Weights of a small text-conditioned image diffusion model.
Model: 2.69M parameters, 32-pixel images, arch uvit, text encoder norm rmsnorm, text encoder activation gelu, norm layernorm, activation gelu, patch size [4, 4], width 128.
Data: trained on simulated grey scan slices of phantoms with and without marks, 61250 training examples, 52.7 epochs.
Rows from block 3 of the denoiser, named by matrix and row number. Rows with one number belong to one neuron. Each number is 128 + 24 x the weight over its row's rms, rounded and kept within 0 to 255. All counts start at 0. Numbers have three digits each. After the name is the row's rms in percent of the matrix's.
# fc1: MLP up (model.blocks.3.mlp.fc1.weight, 384x128), inputs 0-127
# fc2: MLP down (model.blocks.3.mlp.fc2.weight, 128x384, transposed), outputs 0-127
fc1.176 093:103133109143108107102144101127083171151114152125116100194149125121178135140128148101103126153144109135127134181111138167171165150139118120199124114157144122113087116132126133107150113139136152116120127173124146132116157127151136115087107133100123073160123127126137133123130126142117186086161111151087094138127129092119108095167097136130106159125084121127130159116162109151126143131123
fc2.176 092:120129145171137149118165129147116128081146089150075160129148103159103118148151119125164157115149142114078082120100094128082135139150144146116123120146128137145102114123144141140118138070138136142107127145126128099108123111085067133131113157113107118130096148124118105103132123121125110137155119072125176111132164092098131164095155136098091074112157125139166107113139142109150148115095
fc1.177 101:132096113118154062141131092139106110148107151063126120099119107103083114153114098123095120147118112128168105158148121141094122140128099157163141133118135089168110169121132135151110137110158141093106127118114136105131129109115152131124136103101181101132130128150158122151124118137113125083107166148103116145087122140128128051153139091095083157119119127125109150126130070118131112142103
fc2.177 096:149152160091092150127115163097101126134099127148132161153136099114121122104131124133157141143136111168151144090109164139083111088121128122142149123121079124115156103156142096073131112139120112140175133110128125096139152116135146119124141161177104129164121130076094181108172113137126141143111112133142106084113127111120130137130123146162178109114149135116175096105138153096114140175166
fc1.178 089:128110115102138155127106126164085129141115125107084108160094139125135089115131120112149111108144120135118135107126120142118148157116114121118109113144134149186157127154178167064113134120143138117111151090101146148133132185141110072150063098101136132122119103137135132107129130095109134110180154139126098099117141129143153151121103153140127181169130137162152106064105128123102139148122
fc2.178 094:145161158157113134149128137136157141071173172135157127127118145135108141106104122111104115123126147111146149136152155135143123105129115147134128130096163126101113133120099111177131131118131124141144085163138124111110122107161161141140165176146130203124151159133124090137124147107140127103129101171129157129091132111123107122120113105144131120113120126134113173205141084110182083082138
fc1.179 091:133150156131143134111093143109097074138152166146127111137112118122126119065135145134095137097134124146124148106123138154092095133096122161111106138163113155116078160136116079111184093113104105140149119124092100111123127129131100142124110168129109136156132085169123135151091151129105101143112111132152080121146118138105086151131112143136117125063133155113108126139175121110162092165129
fc2.179 089:110086085158138104087127112102112181107149069121094117121128143156120138181100138125147078169114119132125109116102119102146162107164155104121136113105136120116140120141117153152099120117131125116092102109114148161133134095092103098108123125120183117117112130110112096079117143122216152131141141133121152161132134111137162142129159101096134129121150098138146136141086135154100132114124
fc1.180 110:100097161137108108128141120098130120107136111104059135126118111101152130120164113137109121117087101130113116130164140103135127111125122146095144151114103093090090125122094078107129114125137066121083097113127089152079122108105173139116087159128099131126095153093129136129148104089085150103146081139145122157087117139126123156135144115122100123115135096087115100124106149104089122130111
fc2.180 107:132131121129157118152118155087083106162111140134157109107144095123068123164105114100137137133134141106150138128096155138098126111135123106173111134106184085144146078102120166158138143164143134107156160115080155113175095136156098107095137160092120133093137105106105130129125140111146114138103141096102171096116165098140132099091124124090165130150135139130123151111116098141153139133130
fc1.181 097:150165146158110106140125153170164135139133132099056117105148126097121133085127090103146134105133144091120095095124097131125134112146112121149121114111094146157103117129137130092107140119130123119098149083083142124129082094096134105130122082114106145062120121136108121096121133120099128103170125114133123096153138173077079088094131138146123117118123154096155116132135088148120132097127
fc2.181 093:108099102119110117137135125110136105168116132129163112120142106097125151128163161166113120173129090157103149143164160125100122160100161134125093120131116136132142108159094124147112140150141121165126124125145150108128162131156145123131171167166142135152095124126112157160089102093149161132111140140137138143135090120119183134097093108082118146157131133166114165112115191167159138083098
fc1.182 098:124142101138164164166113147160115094158139120173153114139125108135100159117134109142120118112116153088151125139140133128147125118123108093118140103109130130153149110109150131152123176123094093117146180123099142083137111153135090117150120107103146156142155092143116147124159140125152100129121138168154145109119151113158106119068166119105103171150104137185137178116177106124148130111076
fc2.182 094:156131169148106098109116098125123149093110147093099126150106120086115082148122164136162098144189110150123135098113137133111189105146150117110139150101138130096106150160129122112133117107163172150110127144158096169130169147109173138117095135137103117138077125109133118128100089119098157146118099114111075121151125134106129184128111159155129113135133103116102117160139143119115144098117
fc1.183 102:111103158129099098127141153124135095091112147115106150106133117134133097131139108114092128134145146149136115140119116174095111118121117111127100134165078148111117093124075114146132131127101151126129107093063108145114113128134109114083138120165096126116125142121161149114145071085137135118090136130168082085119092060139138119126125125110098118122113106092141105052118118117135142106110
fc2.183 090:143101117125130127147140074101147159174159129128126146134123148105143168163115131155140104161131123145115139111110118130171144142103146114114129128137159091114126128128157081115095142102140179089097139110157132116126159167083134131123108087117129113158062124121130116136125110123093137127143115077098126158122111204139159139107161170141167147097130159158128140126116122108165146122104
fc1.184 094:120109148113197123113138127101134100145150125093124162166117080122122131154120144110076146137126158108171136151101148105146166101139123115155147094167124107123109125136125140142111131064103089105158144100118160084102156131141123119159086126129101168143114107150113185122138152145080116107159140103147147115110118120117074113096134136104103147173143104118108114133138130140136135151128
fc2.184 091:132135128115134111133134164157087110110117127100123094074136161142142123112125115129119144111131108133141107100135108128096122091111117112102149110105161155201170137135120099107119117136159122134119100087152137119104137102121107096112153089134125099137135086125144121102127138161168168136157155093138107128120144131090136096120102140170082106126194117120148164092115139114180143132182
fc1.185 091:129118144120134161113118149089129154146151133105089094129102109128104113128114094153121124150114133161116150134112107154138185128143128143104106167113095154143139109125074126077103120119139136121154145121094132128109124106168087149086121100157130141200169133134098147111091131105117088124117104114139125132128135117141124119158125146140118115104120142120164166090081067124133103131063
fc2.185 102:103097114145149117108076142167147133104122150119132156109112079106174163127109126116105159140156073095117064100102116100149088096120157103132110089140181145139135147146171135163142128146159139143140113159147124149137115133122105101135138162113144118092163102106106132135138122135113108139142144111088123132109167099127139131084114120124154135151100117142141135129154152128075159149170
fc1.186 091:107130120101153074136125127071099156139128175118149117105153111104095096154144101150125104127154129089143145170110132098100126148164126096149130151103140148147143118172041092136137125167120153105091127172140103105150108135156129139118156135103154106115100102128154135109108101112134166116098148098089135161128119104126117176138153130135124152139112107157129129123124120123112156157153
fc2.186 093:126130154162114164156160118149147098120160072136128126119096144185170117123144135102127189117116119129125094057121159157177118118122129150126124156137150083085132138092179133135140141107152094146091111117115138108134151134124125156145112152130067157121176120150150117128150119135097112141123106156144159079111109135143138086137135147137146115121111129102140128151138121118138097118110
fc1.187 098:137132134157097102126168169107074133102106144120105147138137104154116164062129137116138103143130067132148147167127087099113108137134124112102153122152100128098125142140120115104152110120115060107159138140115065121126133143131118141152137132127128131091104124186129109129127131075099137108128120146121146126094141098175116124128126116111120132123137156134079074087112112110168143126145
fc2.187 108:141113141094115115157123127110149135107164124118143109117098070099139132137129120114128135053142133126168102172129122113117159123137160165122102120126110113127132069117107114159089097110137123109142151111125152115095112110109173143077142093115149143170100142121149142110117163110124102124070129151121130122179116166104111069097109105139131133132167096155109156127135108120101107106129
fc1.188 092:107153092194119162089146114129161116157148133129123089123110110119121115148128129143079143158095132100156134152115127110152133162104122188125081118127146125146110145160154125159117130113095162134161136158165142093134138127128118139138106146168096093078130160131112083136113119125100137162144140127141140173091094143143157135132156133147145107110113117158055122133145118129161150116144
fc2.188 090:138093132110090092125125139148109125074091116160094125109131097139124160125158088108149071122117128128114126128143150150121142127147134106100195135111116145147147099096125126080121164161142127136132145157097121139147112159104111122086165105094138143143113132115132159116113111108192158114101128117098117096126163109101069098163118086090130128155096127109155115153138136140111135143125
fc1.189 095:074165099149119167105096125162086137104132148163096169166104096122108109096116141108115096117116129153107119109160114120164158145095150158167118135148093123147131147117177119172133105127123072100096149174103118111139144077125128085074146125100108127104119142104115111099121140119102128100117131116126102092160125144132096086104142118123106103122117148122121152143111133133137143148126
fc2.189 089:152091136125125083127110089140156148128138129119181095131127142151154141150133068149114110098139142100144162113112182131123099120140133092120152096098123100145149097123076125117128165121100152142113121104146103158129122164138100187117135150173158125162140173145134176141168113122109155133130148141128140133119134140111124161170100136125105125142162130121111108130087118079145112085100
fc1.190 097:133110091150124138126122141127169125109108123158128120107150105100165087135090123137127127171127118122093118129127162096123128101149135124157148103115087159165121173140123098104149146107143166094118119093088145119135142108143108128122090119128064111125160106132099157155145128105155098139113133201136170109120131144084097124108095114116111105146110129090132066107134143126095110137090
fc2.190 098:118129116129121132129137130111152173124149122157171149098078117184131129112142167067163133141142110110163111103088122150141123122172104167105164162127120105119135152105130129152114104100150151162158130158107147133145134090130131120156099156122127173109137133058178097117092102128142165119103163135114130128078089136128126147127137146140093150149148122119113128115104108134124146123168
fc1.191 100:091183149125122115109131162087195113113136156124093124097138156105084125158131132145127123157113090112122118089163177177126147131143099137127156147134124146129119120118072111115135115108154118112116054101094133106125127133122134124150097115142141152099091178137103130101104122128099093111178154145112125130094090129093150097098115132134145105124120122104120101134128145114146113156129
fc2.191 087:141079129112083175143157122120129156155123122141141110104131100133151152139140104094154141087129127147165149140135085138115125148103127145095138110151103129164106155089149118129097102155104148135105126085165140155132158088102167177126143116148092164111162091073146120135163116120142138125135078139123143162107129157133103174134129129131119142148133134124136114141087104139084154080133
fc1.192 124:098110150108167148113145173150054117074138137117149111137122170145135119087105116098097086077114141156080118094089164097112131129131136103140147139158114133113103115096112132126077114108161120110115124167108135114126106127107135101106156132135101113111112158129118101106095138126120130143168127155132147115119108095145083120131130143174098118106124107085131116150100110114134111158096
fc2.192 116:091119120127169111144078129163170126149131106102103141091106090123109128117153115132108127151098094124153128095158119147121136128139156154158137118084149088153085144099109126127155160155106115129124151137141105160122111115162144134173106090101092129105130138121168126171121149101095117130116052152102116082134131113119102095122156148080117132142082139117135134112113133132142096093138
fc1.193 093:144128110144112102161146105131092115139154122139121105167139103152179115137136140093096115137136129120081085132090142100130103111123148116137154156111127127147121095099075144062118147163103110107156135159140132073128121152138080125123107144103085062151132122138145108115130130148079122074124103143119132121113131143117127116086146134128090100120146133123154127090155093142116082133117
fc2.193 091:131110106126137155087129129124145142136122130077089136110108151143107118100112121176148155055101129130133121108120117131114128133136065114134106104152115109127109157121111132167142143139118179139154143126108130145166169131083149149175132133141161197130128142096123144107129097113146131155154131071099145179145131086157125130139107130125149116102142104100085132117128111105151157104110
fc1.194 092:133131161104153118125127091151098163156120145126152100139138139140146078141162122118101122127158165102143106140097166135121153172143070137145095112145161153147143132132132154180143138121137103117112135106177107127095155174118178132084096152143165089144120092134143151145138137133122145123137115103119122157118142123159121136129180118148106131125154098139110167123173115124159131079170
fc2.194 090:132092105182135126155112179138139146097113123106127142162125119120105197117108117127149108127120120161121148146164103133156148108128193149139183118133102120090141132152139085123111110133120126145153136118095154170166156060141115140151137117154132177118121145133125147132106114114164128160130139153139116095108091153125104119142107083102148147144135153155115090122097125131105145149094
fc1.195 105:145136160138107146138136099150184112100153162094126140137141159073104149096138130105124126121136147104159120123147162132155121180108117139137132139138160136161170136124105116131111096147124135109120131115143121090140137190180150106116098179145136148117122128096141118126117134132133120177150142057135126129099099155117147133148140139109180105079139177135125117116136088152144157132094
fc2.195 105:145111120117136106158168164101131150131155156144135142086114169136132100157112176178150162138124095128139148149123106151143160099159132128105125091116120143112109133143183172144138159107143137121125144144114143108129138115064152151091158094133129103161139124105119114107145143130132137111135145157154088128162112129094068118142154160128120119125072110114133152152152159115162159160160
fc1.196 102:108084166129151130120120110116126118126146116112175087125123092119063118154067093167125122083101121149157154125111133129104114116154127121135119137094165173148144127101129137124147136133127065104117137142143108104122132160112131133054120123140144141110103136061134113175101162149130138123087124108138145110111160111125096156163134139148134110142123091118129108122149126098107099139154
fc2.196 092:135131159118100085109166166130094115117093121106097143129135155108165125140142161148175126186130120091091136137101117161134107164111151130086078159138105112145122165089139112122123111166128141144141123142137126100129119161112109113135151156128113135112139134125107092083109084141104125124162079117143147179119120163099138124061122136109132149155157146121083131142124139146157120137103
fc1.197 085:131129113119103105110126135108134135105094129088146151082131103103130141137114139137131095149132106108120123113102121116112153088122116112142102089153114129081118115161121141135104130120138145109141143160129174127093090116113144103138063103126061105127143105126092118155129187109148157106080097160131203115151125074131093125112135134115110094119131116135110098111100136086113161136116
fc2.197 079:177139129102129150140096134136066065167112169137141082139115101138131155124146088101163115096108145087098097167097107097152120115129134103102119132114112106153150121124127103133118138130110121149092116072122117108153131103132119154135144162084132124076102132132154143129091069132127153122135130111119107155127149103133106159147154142126102141164099138097132147122118127133096092091128
fc1.198 107:162102139132109117110145180131138127119133130134139129132127066100132096108170108152119123093134111147111082195115128100092120109128117149131136133086139124137111122103100137075085151133151105141115132102107119132132110143117116122112099118112132132132108108133179162134157067137084122129109102113107087165120109115145063136140091169134160137152132142117164128116111157164104129152097
fc2.198 084:129142137136162128128129109152121133130125127143120102121137144129128111146130132109129108166080113130146161083147110059156127160113129137103103136132101156158127132138179091108172062134127120113138177098133148144132166138149120144158146129149125080124131123134078111116093141106173158139131101141128179081120157108082173123129133123111100077124111116121125127161119096103112129104166
fc1.200 106:154119127090123146135140144113144135105136094116121097107164101104090129097194125121101086155096141137149097145141130155161139129113133123141120105119101140163106125133119154117124161123116112101152103129082104112111100141116164083121135099157087105127130141181110138115147127113068127159150091099140107098136130098109104125128161070086141112109125074152126104149133091109115138125095
fc2.200 104:122103142110117131117097092146126121124120140163114190087105181128154096130092144152146179119143142089117142113085075116110122140137156169102142126133168158126168089115112163129155130149136149119107134115143132105127166119108111139154114125091126147135111107119127155141093173145157129135140156134113128140058115129112111154126145144161103162122125152129072119150117169121134118110171
fc1.201 103:162155123146126152149120148104180117160147118103123125124122157139127109125126107116135143126117144160139150115120107142131137127149154164088107155128138146120142186126188107110105112130110102117079109118098158143110105130130167130124132131135104143066132092089166157155132125135120125076144099117152129104100083169167107137161107148128151147068102082122164108116145107117172143130139
fc2.201 093:084156124118181107102111120137092159101111159158120122128150112133165134139112139150123118100142165088130110142144166098119122144111144113142141133124149114174129075147113143161169078120159136137134132109147125110104130128120115138157112137136136095154120118176099079081132174157130119158121151119108120157134154111133149121071135103135088130147142160153102127151126136177080108093104
fc1.202 115:115136157102146110108168172131131126150136142139078122145169115161107173087112140132092139092080108139157141142119144100085102142103131131100113125168108112133109115115124133074133148122109100111130112132097124116134084092110174112126143135173129142112105118114157089138100124109101132125101074082167110104128148120093155123106132103126115162126110112110133143104104073112126152106098
fc2.202 099:124130139182114156137087120130085148108106105102107127104106166121119122119098110152147061143102137153100100123144082128164179097129139123082117137106170138135100143140139109129174077150156171138154166099157118139084136102116134124126096131137131106153093136116152136158104136154124115130114148113111106107103093138098095126091140139180134145109116118151117104110140138114132104161118
fc1.203 101:122089164123160188143128129133128159139176150120132108152121122142118146140139134155142166140147164109129115151150129128117142135109170158115120147126122126135106158089108162093145092139132191113133097145122171123164124168102159113160139125131111132128073156152145163125148159132112125126136127159172160129132120110159108186130165139181109132121135153135110174138149087084135126138106
fc2.203 090:114165132136100121149116154114128126093074122147136141145153146160107108143147120092123109114128114144131160131129154126144157128139092127167127148108140151113171098131193140191106134152129083144152157117137093132116146087166123098124135128138170141145154111121135096134104129108120186091133142088084129113115170170101150094115092125137125106178107131138125135115094146169150111136134
fc1.204 101:099137153108123185164122121168167175092131158130142151143148129151112147114147106142156145145139130114130186147104141135119157115145114109169135105151145155115171071157101161144146178157128154133122149125143116166105112098144160100095096111084112132136121102140116111144111162113146111115165161132143146111096119107130103125169111133125135131122139134115158103141130126095088165074125
fc2.204 085:138151109122123099139124137094091137145108105188117087131129122141118153126131122113124105107144115139133143130124143145094138190148114132145137152083110075140142151135153129100110125069131100152142131135157121113154162128100150127093092146132172093173065175166127165128140126146114128156122115146133121126138117116123127122120174126105133112161139133129073148109090149186172134144135
fc1.205 092:103136105135124091121094140173066090147156182118155112183112078104119171131118107101125139111169110126160139132107127117080120095078114120154148102138136131121103133153122121103154120096129108132113148111132105109120124180120109165115150129098185129127097127152111133104126153183140124105128099108104117157142115133163084118168139117088144124118113131137136135116124135107150128109096
fc2.205 102:109111123160143143130138120081173178120106100163123114091147174155088098091160135166148100144096127107121169134131139117184160119194131158090117131124116146138138099121145143148110135109143123134142133130122131137123123076154135098143140156108098139126129140097096160172123138058112135115132143144153167131122115136103197135096086130126116134138138099112127130120112139137132110124126
fc1.206 086:139097113129135119124142140132143199114115120103129078078150128153109108135110105132106162149124112139104186145106066086109120134171103178113095122136139097106126129130130127093176121123129149100125140165147132146125117107107112122145148103110139124145097088178136148147114140096177174134142114110112165152081077111128131160107125107135121152112141123153122132151108118122128131155154
fc2.206 100:121145114140132108135126128125108037143181144133103144175137117094118135119145148167147094124151132124133120110132118131154120126129167085161127149087133114139132117131097143172098107123110136131144098061101104106119169162128138166132096166117120135127148144108129110144153125153094089130140130089118083111168143110136151138167140133114094161107113147103120103086122111130155095118098
fc1.207 107:150117160129103166129128121152131095147149149123121112136107114154131129133189094138064159118178120103129124157125157145080128106136143139133123118155112155157083165133106102145086092112111118094090106080117146132164117120134075148120116136135116103110148138107091110128110098069133130110149128135151106091166098112130117108124119145137144122139107093162134151142077150160101144115111
fc2.207 115:137155087160161137155103160114114134134107121135096144136128105099125130120103152109118130144089127120125140109080150115129125162137115103122164157116115142087154079130146125128127138158133114147146137140139115147102157139110175132118145121098143159159106144111145134113167125188107119157102123102101182136123118144118095179145111137144115166081154119123107162128174122075207129124136
fc1.209 088:128106090118128137137111119118119133089125138085171107137117111112105164095119122123139095142131192140124135116130135146112185138137088145125085136155137096137132131120169160109109109143142156141116119163145098145080098123170103106116084141131129132105101106087097093101097136149106117128132133080102151138109136087144113062109126104098119103109134128107088131121138082131130084111103
fc2.209 098:138145108101171094133102163132136120137132138139125124086154128151154133132108119107098132120127123111144131146146115104183129129118102100129154117103104098092140137120127134124154117135081106125121106135092131090169144137115118152132152169105077106099133112140117167167120145122152140128073138116126167170155143170090119166165083125093138149131144169166172110108134170083143090124140
fc1.210 104:096118121124123114141119121138160137112081145081142141129101107073091132144135127104139117090103130137144168134123112125113131120123094097115127114085116122126152080144088128108102113127113128114111102104157088109090090109094112093114144137140103125076136135121121101103108131142145090084110092110107132120119128138128132148160173152092102098152148084129081089108098116170093118113082
fc2.210 111:143136101151109087115114098162124129128175093135126102144165120126159139124161091100110136127165090086117111105121080145093155172119140126135103141124079168109121157123146148130125113124121146084150072133128124120142132133122113125171139122093153127146115136159127151130129101122120139162156159124127112104107144107136103143171082118115097097093112166114131210112149125131132159130157
fc1.211 093:141087139087149122178094111198093095126131117134100100101120117129143144107138136107087119155135108159099102122113115136112116121132156142134128101136114116151139119127133161135102104108123117110116114147144104147125150071142121121119105083127097143145139112122159136145139128100129135143116139169108151104117121116188089149152095115157123156144068096119156150115062078127169115113155
fc2.211 089:116118146127107162091133170095161110104142150147158170126121142134096078134124160120137134080074092118155154128150136151131142142134130109109125150107160159126116154133138165155127132079125130141143134099103161136148119180105119110111168162116127094102101145125125114092098103121084150173132111084095117114114112114127152122121108146149128108098150132129111097171152146125104170112076
fc1.213 091:130116120109142146121117098076204116113116136186113113125134096144131140134101128135111147080133152107107127154105172119151147088151126098096127096126118131120160148067098163123093135120120122122104167134095139139148104144118097143119153116117121145086169129091118146133134099127089172129091127137122174114121103157128112112109116142100093165092127110131114113124132108107104085133089
fc2.213 098:135100179158141122128126136129117125132128135107173120138152140135147140117129070148097118104125135126176137098161108168120099110111139098134138166116097137148109119139152112133125095131140121142114142109133122151128109098148101086108127111163087142121116107137162117161077135181146145174178106125106089107149161105132127126145164111084123134117148170138140203116142112141118176148104
fc1.214 102:156135143142127126124097137136153128111112138134171122153157119100149148101133159160145123133107091148114092105097133126116165149107116155131078136118157121123143117129075163145140134195151097117147115146102123099117144123095100094172124173070132115097093109135122105109091156147136109121127111175118110116129151120113161138119119122082138102139120178116119081135132090144141130075095
fc2.214 110:076168132138152132119147100146149184139129135165121156105072123135104119126147145114085137134135155117106115170160138146138115145135170079131182141128099104151081124147168091130102144100125126156091157123135171130115145147146133120098105129100147162169170085120088116151107151152113125110112123122135133147114126119153109089101147137133130140088173099159141134130121137100110103149131
fc1.215 104:140100159146068141074097097104132137121142117156139109132114109118147124108127114151130139149092127098144141100071126092130119095123128114101104171143125067128125125100113120173122147117117118099107115160100152117112154115131141138123129121097123121126144127140122098091116118088096163130138150095118149121088111116160109111091157101163172100096089165093167118112142103147115091089122
fc2.215 111:140135100148129127094157172149082082148120118134164160120101091122088143108142125117150119154160147151141116159178155178153124137129129133149113091118127192127113112101140139063125110172111142123113118121127110133136084115134129132108102173149140135141089109133164125087153181166152126127112092157122140122126106153116119129139093166105121175114103128140126162141108134108126140126142
fc1.216 101:137155139141113139125155069126160100140118181151156138139133120131179120133063103100161129112120133144109148165101156124139138171133130139126139105121105100089136141155092109106155132118108125150106097116143131125118138081158128133110155098139152178124115103113156132134080083135158081101151156147159127129164127173130108070129103148153149135138124103115125174126122107142132162128120
fc2.216 086:102125132130096102124094100124081155091170133089132171107153135169143116141172134138130159068122143130087076095130099093113144128090142134153110129138164143113131117174111143090166133117154167100121147143151111100101143123126123111125135164133097084133127090108114109141129162127180131129122140114121119139099071136127134108119119112113137144125102189108130116109120161105118144141149
fc1.217 107:139121116123152132084102128122120114128065109133111104090068154077107106110126076106139166135074099148128097121110116091116142108126123089117132127138157137165136160102132127144099158150132139122100128140108138105094105142133100089130068138135148140115108118079130106128102093128106124077115126098163121091143148160128116086129121120128106147110160100102104119118142100131129085139115
fc2.217 104:112141120175150085114112173153126126110146167152144142151168130183075133123091131144163100101151147129133159104148133155168120148119157162137117136148130119113107114104140133120171052126147120144092132133150098087137195100138129135109156108129153127126099142144141124137143144099121164126166168120113162164120120124108136145122153126141121125135093132106131155089098114110166142151118
fc1.219 108:148112142106104094098083153124158139098050150125110111070116109103127121088126108082106114117150094086122135132105136127149133106099096138131099116122146079110121140118096130122138100142101100116096133089171118101135137129113152107092100121124125138101139111135108105102131102089109108138157131116132129143124172123139116167141099080133120120107110155136114096150079108080124156100116
fc2.219 102:118088117117089143133167059159092194172156123093139118156147109131138130171147132149110105126132118175110142109127115093136142103105134124094100124117107133123115102110177107107131126097153142111100114156126129144106140127135144134104153101136142080141160101121148116116101175177175127103116079128104146138124126125145103138127162117105130085076099131121145126094127118121144126125155
fc1.220 093:083154165125145134103129122129181152120137102117099126151163117151091116120098094153153136150098160095107165124126146107143119130133124096141099139124129127107098142129071155160111135152150124121099146114135108135138127141055114096098114155143119123082126109110147072158142117132170125124125149128131142135088122147133118131182147143110115111118130134158130108168200122134109182133152
fc2.220 105:189132129104119076173138134138082097108134125131180139113105160113122090102135146088093127130118086180141125109165146112126117149101168119138170133133143134130106142154128116132111125122141146098158084117106131113130124130131132116159114101164121137121139115142137153116091080114099096081127160085162107135116110111113068078118101169129142142148103135150121126120106150154138112130138
fc1.222 100:137095131110122121109107121116117141089092139149069111131104114144090106109113101150113114129131110127115115138098117107107126093141124113104127104106120145116148095122101136143106122137167093130091101123110107120129113129126080102082114108123111138102112102043137121127140150074065120138150140101116079117146126152115120158091090109112112139127127126099084111121146134129113063171106
fc2.222 098:126132140133134139132132188122134068149148168149164108124121132137149113109171173131107083141136130145113126179175100092136129125098157135131133076130173146110126135125102085084127107168168138109104129115119113164110107154114116120127113092167109116147089099129141103137145131164102115129145092118139182153115110121116097128156109111098141116137114124111173146155113099157112145105109
fc1.223 103:133161100139138112121075086078109100100125172119098131120132125108175085102074121127117122099079124121085148142128143133103120107140109140131101109126107146148118163138093108131145126148148130122117143120117119121109130164138073118083133150102128102117119171115142134118100130145135106177114092101170114116161142126100116135129105081061124093127123085115150137144108112155125136090133
fc2.223 102:145153124083114114141132180145100126108109152126169154164102134142087116149136142143155147139160134155127100076098085182129123109110130129062172142141131120134117100161147133144083123108107131146128167156144110116155127137070149106149117117130126111100069085107131077144104158126146111117120149131133146112126107121123119145119106163127115136117115165179127109127144173135128107129143
fc1.224 116:105142109118103127151116097132101115103115154103100095122123144143125100134079112132106098114075148106133136148125127131137069096055139137115120154113130098126120120096156126139136124083138136098100124107113115129123112119098139136170079147127132126118099113143120103105125101144110098124147129120125148099146119124110117102077118169141107088183139082162139154119077108091090136164091
fc2.224 100:118158171174178130118129116122131105141104068155132137137140130121128156119087169127129144155167109119164118082139130112173170177153127111114139132141132138134132148134088143124098164158118148164124118140137120115112123118137117084109149061131128118113144144139111116129158126141179147126123124078147107109113136117127154116122063109116145186101113088075123122110129116137142112101133
fc1.225 096:126118135158126060190105168167152124124140138091110120102135118100076108155110122138128121096118143150155166095120152127133111135171115119124119138124104120121105115090161113128104133167126117102116097158126151104114133164097125139088134109143123137125130106164109141120095135135104148105164149122105132124071095097121068084121126119173108098126147154118095111116132073130114116126102
fc2.225 097:119121109129091162082145118110108171139141085141145129127133124136123100112112122122082153135121069093093156157104145104102137122101172119122098121099111127124119113130113140104114127126116096090141087132082080160167140148118104095139116144092110132137059167154162097134139109163150150131104114137144128137140108143143158131114135137104101163116093155136180169105111127100126118126153
fc1.226 095:159196142133145137133107128105068134161124133141119089148166102129142099115126088138148197131107132131098153145117126121157111120123121131150128136112121148106120139111121142173129147165128131109114126082134144125174146118143168137155085138138165143137109102131144164167135096165161164157190130131115146158122099103083101115140096131146133113112119116093183124114138159129139137138136
fc2.226 098:093108141178141122111153121141176131141121166107139112119087149098139088116153157127093094129172124120145109122095139105102144149139110129075086137110126126183165098142127140104128119110160134159174135156106136160126127134137107119075179145103135125106155155161115141104119130132134115088097134148155088113129100145116157129110125109112108130160127168097118165150106097107090125127159
fc1.227 093:127118112111090139131083113108119154154114148156119113126135115112124150090080141084150143131121097109134120093127159139082113113125103128159142112161135110135107145153101132151067141102123102189168112107103154106121113116082144099116129119153110090120132167128130148168160088116157111101114127117131085104137122087098097109151136102125112149078084121109104165143109157138120145107143
fc2.227 092:145128123107137135131162138134157126109105069104149082164112127131126087133142140128079136105122151133136115148119088091146146185112177121137126134119085131126133144092119121111154133137161159105110100123178114114145115163156105141112135134070147113139104082148112122130097150136098119118157098124093152140086111168146141084119098140126153173141141153161118089142173115119111119105120
fc1.228 095:102156120135133106127128134132129121113130178138112137152116087181112138129113115165111142112154163071106149112098120135132133104082143113197120103128099100141167133153097108109120132080108152131144196127099111087125128111144132117109126130068104054124114150115150129152123129129084140089167103149123146137098137138139114144110117123124110133119150142111166155134132117142124140151167
fc2.228 087:127113143084141129141126154145122163112086094148128148097150110134118137140107155112104125139153108129152120133114102117090113193114147121097125105123139151108117133156107139153122087106143087140129100147116159162073124155138119166125094137151129106090099144144124106096154095161122116134099164093122110140115133108151149152162145120110128094177110105115163078137158177112177147107097
fc1.229 089:115096119085155142108127128136077139114135129126087043109155109130086138120125133154120143114125133114091128108081109118114117152141141162103144121125081142112113096146105097131106111128107124129134157137127132151114109122120135101116119094101177064186143140154102121141111137142118150119156099122161127082091135144133114083098164134129109106120094094129107142097107118110125135073128
fc2.229 103:103125142133131123129138135099108114135116114123146170144103105160158142106137115128120101145075125084166107120162116091132139134142107095147091126164164133138121149089210193107092141143141147116096127150127130124152122100128100116175152135148084180155133130128112123128113134123135106145064136136114113147131104139150113136186119123149138109127157134109156126118130097099094140149168
fc1.230 106:101134118088141100120135079093107101103093138112128117078098136120126100117131120136131047127132126106127086141104078093113135124112112125138123108138093137138115084135116094140115120123134154123133122094131108122128088143102144131128116108147119117123125127077164046142124147126118128133100107124117155140089109139089140158075125080174090125099105107095111134113110123147148151125117
fc2.230 107:142137094101107130153105134133134128115145156120094107097124145111102113145095126120120100141119123090109098122130166135100123165155079117092115105110138147091101123141119146109131102098073065110091112132102099140100155134114149149089164178117163109088097159126138109129080117182160126153118126119138109142131165147139115108131159129088169120161113138156128145133095138115145115122173
fc1.231 106:123087142178114135135087125092104115130135122100140175111107115149142144128156109135132051099136111125152149132151142105129081097097102148129166111106124151123102148145117103127097131141111109113142122148107142127085110130096087077136153124125128161141097128113143129130108160136151146094161139125146085142121151162119165087121186105127101117097089136136159100127119168092132161112123
fc2.231 108:119155111161149112115144087124166119116139125149124100171136090054128111123122109161112158148175138129117121151132143113118191147174105123113132140141147131139140152152098164114189082124115131137130125104115137146149143157141144158105117129157120141108139116140147160145168136129117132133116124147170124120123131087142115183171059128145107151168142117161115125139142093130103124163142
fc1.232 104:154154126139162109095052138088113126162160107107090082109104096096106165127139130126081146149076090116105101084123122131106119151126105102119112107136139127127162109125119092129111146106154092115132158139112116095082129137125063092131151124102105140100118113123139120096106094107140068132123112103107143120130131139141124121147117159148149111139124139086134108121130094129130096139147
fc2.232 106:159093091140084154124105150171073126112103132092159151149134129187135163130115093133134130114133172154137157121097132086119129139143132170113128165139133134129127117082132143106181127116159106114141146121128083110111114118132173082118087143119117149121126163104120120127120095140137114089148142165132130094111122150100154147114101096113119117098128115160121123123180126125131193107124